{"method": "mae", "encoder_head_dim": 16, "encoder_qk_norm": false, "encoder_drop_path": 0.05}
Rows from block 7 of the encoder of a small masked image model, named by matrix and row number. Rows with one number belong to one neuron. Each number is 500 + 25 x the weight over its row's rms, rounded and kept within 0 to 999. All counts start at 0. Numbers have three digits each.
After each neuron's rows are labels from the 100 images, of 14976, where the neuron reaches its highest value: "patch colour" is the nearest of a few named colours to the mean colour under the peak; "peak on" is the class under the peak. Only what is clearly more common there than usual is listed. The data: simulated grey scan slices of phantoms with and without marks.
# fc1: MLP up (encoder.blocks.7.mlp.fc1.weight, 512x128), inputs 43-85
# fc2: MLP down (encoder.blocks.7.mlp.fc2.weight, 128x512, transposed), outputs 43-85

fc1.458:497497487512514483462514462503505500521505500478511494474487501504497498493487489495493506551494525485453496436520506545501511496
fc2.458:497453501501500503503496486521513508520492480504463572501498519503494500537500501482500548495498477542579498501502501499499531504
patch colour: grey
peak on: organ

fc1.289:503580501467492497500452469482511546511509522485481506539548502498549470495506450500473481490493471499505512514513502476491500477
fc2.289:498455516562498540508517524488525455503500497534503497416477470490470501500459526490521532502522506519508465472520474510497505520
patch colour: black
peak on: lung or cavity

fc1.484:504499498483464548509492499508530524517500489500502476578504494512508496425519496539548502523492503556500507464487464508500499481
fc2.484:509500483448491458504502500496432558490479504473517548445461506495499505559494506456469535479509475480496496544508480540496502520
patch colour: grey
peak on: organ

fc1.53:521520501499467497517470499491480481483502490480516518500502461512488489508501501482500489519508508510566460610497512512472500493
fc2.53:478504506475524473502493496521538519500504528522513495511498476501487505488500516467514513471473505506417546450497502461505492498
patch colour: grey
peak on: soft tissue

fc1.235:508485506504476500546480478463496498509539533442495547504494498514502536540504518470438500484523532512476527481503474550506489539
fc2.235:494489504515523495492524536550552499478478513529505450486493441510501495505503461481501502465477512490539519518473503440491506454
patch colour: grey
peak on: soft tissue

fc1.435:511504482502443493485474504477499519485502551487488487467498484459519491498502501518521531481468483488502539510516446493501488498
fc2.435:486480561498505492483512494528515499506515496454500521493502507544505515531502491530474450537491520503463462506463590481496471479
patch colour: grey
peak on: organ

fc1.336:499484518484500500562518539510513554466502501468487539495561484518489483512488515486562453484491485497492510497494509502493504498
fc2.336:489488525464495505514494514511484495485537510524488497517456490496517467485507501499549485458507476503526498528509498468525541498
patch colour: white
peak on: bone

fc1.495:550515494562496483525537555498536490517494463496520510498463506497514451526483499512474523508446434546463502469498531437499523494
fc2.495:459521504460538506496487451503528492501499491469502497471518500439484522483529559478489504507501551446499450499492523533458470519
patch colour: black
peak on: air

fc1.62:517443493507524525474530470515468480495475530492494501487518500491518537487488496463503500503482484468494512546500560482489536476
fc2.62:501501556458507491511473532505529520497502491517511472472532483507464475493509506522497494499520547527476518497500494500511452558
patch colour: grey
peak on: organ; soft tissue

fc1.301:493478506505501516445517470469531527508478535539525511500484499456500503494451526492481509500491493493567513498492492462487495492
fc2.301:509513405500552500485502510498502529498470522432499497542492491503490518460524458500497451466508521514532476480505505524485519512
patch colour: black
peak on: air

fc1.95:500502538480500451511496504498513499509495492513521505517499515467519477522487435507512513512494502497553504499532483541527531496
fc2.95:509517503493501553501528440464435446436497503484490492442485490526501481504492499476497492496522509464440513503540486484502520517
patch colour: white
peak on: bone

fc1.125:522489486500515477522526509493486496523413498465509511495588537494536479503490501498508525535499483497533531570486489483500505497
fc2.125:537460487513452502497508489501442508554568488499463504488469462500500500513509441496493501481474529455488450459529491523530501495
patch colour: grey
peak on: soft tissue

fc1.217:509510550478506475504500497510506500494479533490552468471461480489549498459535482489472496497500513468481496514486505466484570462
fc2.217:483501441500499526470505504513506476511478424496468509550519522496489527552477528503517488497498500536489549503533489505514468499
patch colour: grey
peak on: soft tissue; lung or cavity

fc1.160:503504496475538429469512500490515498493489511493515515497508496535497494480500516492494498465491500472472511477431520535493480494
fc2.160:499509524514476563542500476526505456522500466502454474502495552503502492510521469501518500508544499504522477499498488503456509490
patch colour: white
peak on: bone

fc1.293:476494499518519515502503495496582496521498524494463510477514533562469506501396525500464497489474494512507499499485504519511510467
fc2.293:520522491532483503544501472530511513468512493526504496514492527519503500508557436435500506500544539531490464500514492480499467558
patch colour: white
peak on: bone

fc1.144:582500468508477510473493512489500570496469498517508480515538532512542515529473518487483532500496453477535501502501514500490478530
fc2.144:454501502544484487464492494495506500502540482525496499491486447498470514505519504492473435513494539505505486483496531513500550498
patch colour: black
peak on: air

fc1.483:533547442493536525491564496505509498523564555481503494505504495505489502488522523501485500473492460520551514501532499460510503487
fc2.483:503495567508491499501498513479479502508526500513484500510513485547502474476504410448507500498502515496487491514506522502496485502
patch colour: grey
peak on: lung or cavity

fc1.241:507502478472489485472476492500515466516488526498502501495496498454490471478432507501499502523510519514530523539503506520493564523
fc2.241:495531489522532479513571501500525486462475467471521535527509533509486491540500482490522512502515546531509507496497486485492527470
patch colour: grey
peak on: soft tissue; bone

fc1.384:506500505536478500501507540497496545476503516522500438507518475561477488500490508467451506534487507513531497495466467492499470461
fc2.384:477540501419496513473491473508484478496494500468500531496498508421514490508495512494550536521508523512456495501547500544512509522
patch colour: grey
peak on: organ

fc1.56:509475496520487502523522518504485477491503500549491495490528502505479506537502502499498490516504529494517485478462504437482453467
fc2.56:500515511482506562496522468499471508492500454483500537490482503498531483509520517491487479462502471562491500558570500570503513489
patch colour: black
peak on: air

fc1.78:565480536518520523505510524434516516531533476507465500494516492565562502493508515504506511541501466532484534506508501514526493491
fc2.78:548495466434493520485495492507505432500482551499543510503526549509496511580487499514446497505506515462508492509495547520494487471
patch colour: black
peak on: air

fc1.182:501445499502496498526481500447497496473490508438535474500491446506493519476482493502482503509542457536572506498531513507491532477
fc2.182:486523484448512530485495456538492454504512512584507518498489520495535483493484496507525494480493556552497504492533497487512507498
patch colour: white
peak on: bone

fc1.204:542476458540500461562500539497495461536494465463513517501512494513500474508500485502479494517467508478496500488500469489509496489
fc2.204:457498526492502522486486473505488512510460507530503439500462501493487499534466497492492553480548475543501519516503505510489500536
patch colour: grey
peak on: soft tissue

fc1.388:536564488524467519499477520466506499483551513475471516573489503469511477477506504452488508464489478483447533516509541473540489494
fc2.388:512501515448499537534514488499488477506467517487500486408460512494522493441481472535520501513466471513572472502457453507516505488
patch colour: black
peak on: lung or cavity

fc1.229:509485545502461507510478519505503500521504500495489504482508502519487499531508510506498519500514490503513508555502509529497520505
fc2.229:520500499494537481489501464511494515455498546511532515523511535549502500468496472446528477480465493492486483469461488507510505528
patch colour: grey
peak on: bone

fc1.406:495524464463490499524499449493535505480502510503550503503472502524501510479498520497453545478526503516526524533474477467528504495
fc2.406:512522485510483575513503486520467479520465497499498492504474499525510498511531507502510514505436494506467474556495483518502490500
patch colour: grey
peak on: lung or cavity

fc1.426:486499467505529500466513503504540508490504527496512502511512492504529501470489511501433474508501531503523523520485513495491483507
fc2.426:506504543561445537515500477489496522487496489526448492507471489493486511521535468484558504472500516506453474502506483489519498514
patch colour: white
peak on: bone

fc1.54:513517567499512507472499481510500476503495501500501483502465500497477490458498501499523484512496510520523525502464472542496481478
fc2.54:493522468458492464506503497517497500511459522493501477515507504503504495508508504487496531481489520495481505482598545476531523495
patch colour: grey
peak on: lung or cavity; organ

fc1.465:511543503517512497498516507430557477511473479490482484534511509488507551501492489527485507485497515533443501544449501490566502545
fc2.465:425504504474510486500499466517480522454499477513491499511524506503486502544469503501503502500479464495487479481511505468430499494
patch colour: black
peak on: air

fc1.218:516494484500503499475497447497519452525463502483483484495545512502509496498494507497480530515494529532482492486532490498466473465
fc2.218:495511533504494516546491561489448539507508503501520558470511464511500487498476486514500487527500433482525500505490535501506538523
patch colour: grey
peak on: air

fc1.325:500514480559505497496499464475507494496496498465482510465520471490562492481518510519497499497501492539500576452484510461481496525
fc2.325:488506499462489489506490540505502508505500506535511492505504548512508536486490514520493487487498476499499519581503546534498543508
patch colour: grey
peak on: organ

fc1.199:513500487500510496508513556498502502519500500438467506504589501509496523469507497485485496506496501463519501496499504500455488500
fc2.199:494521523497505511502495490520526507501518552535564505503506513505505481502458477515489528519469535569472484514467502462515487491
patch colour: grey
peak on: air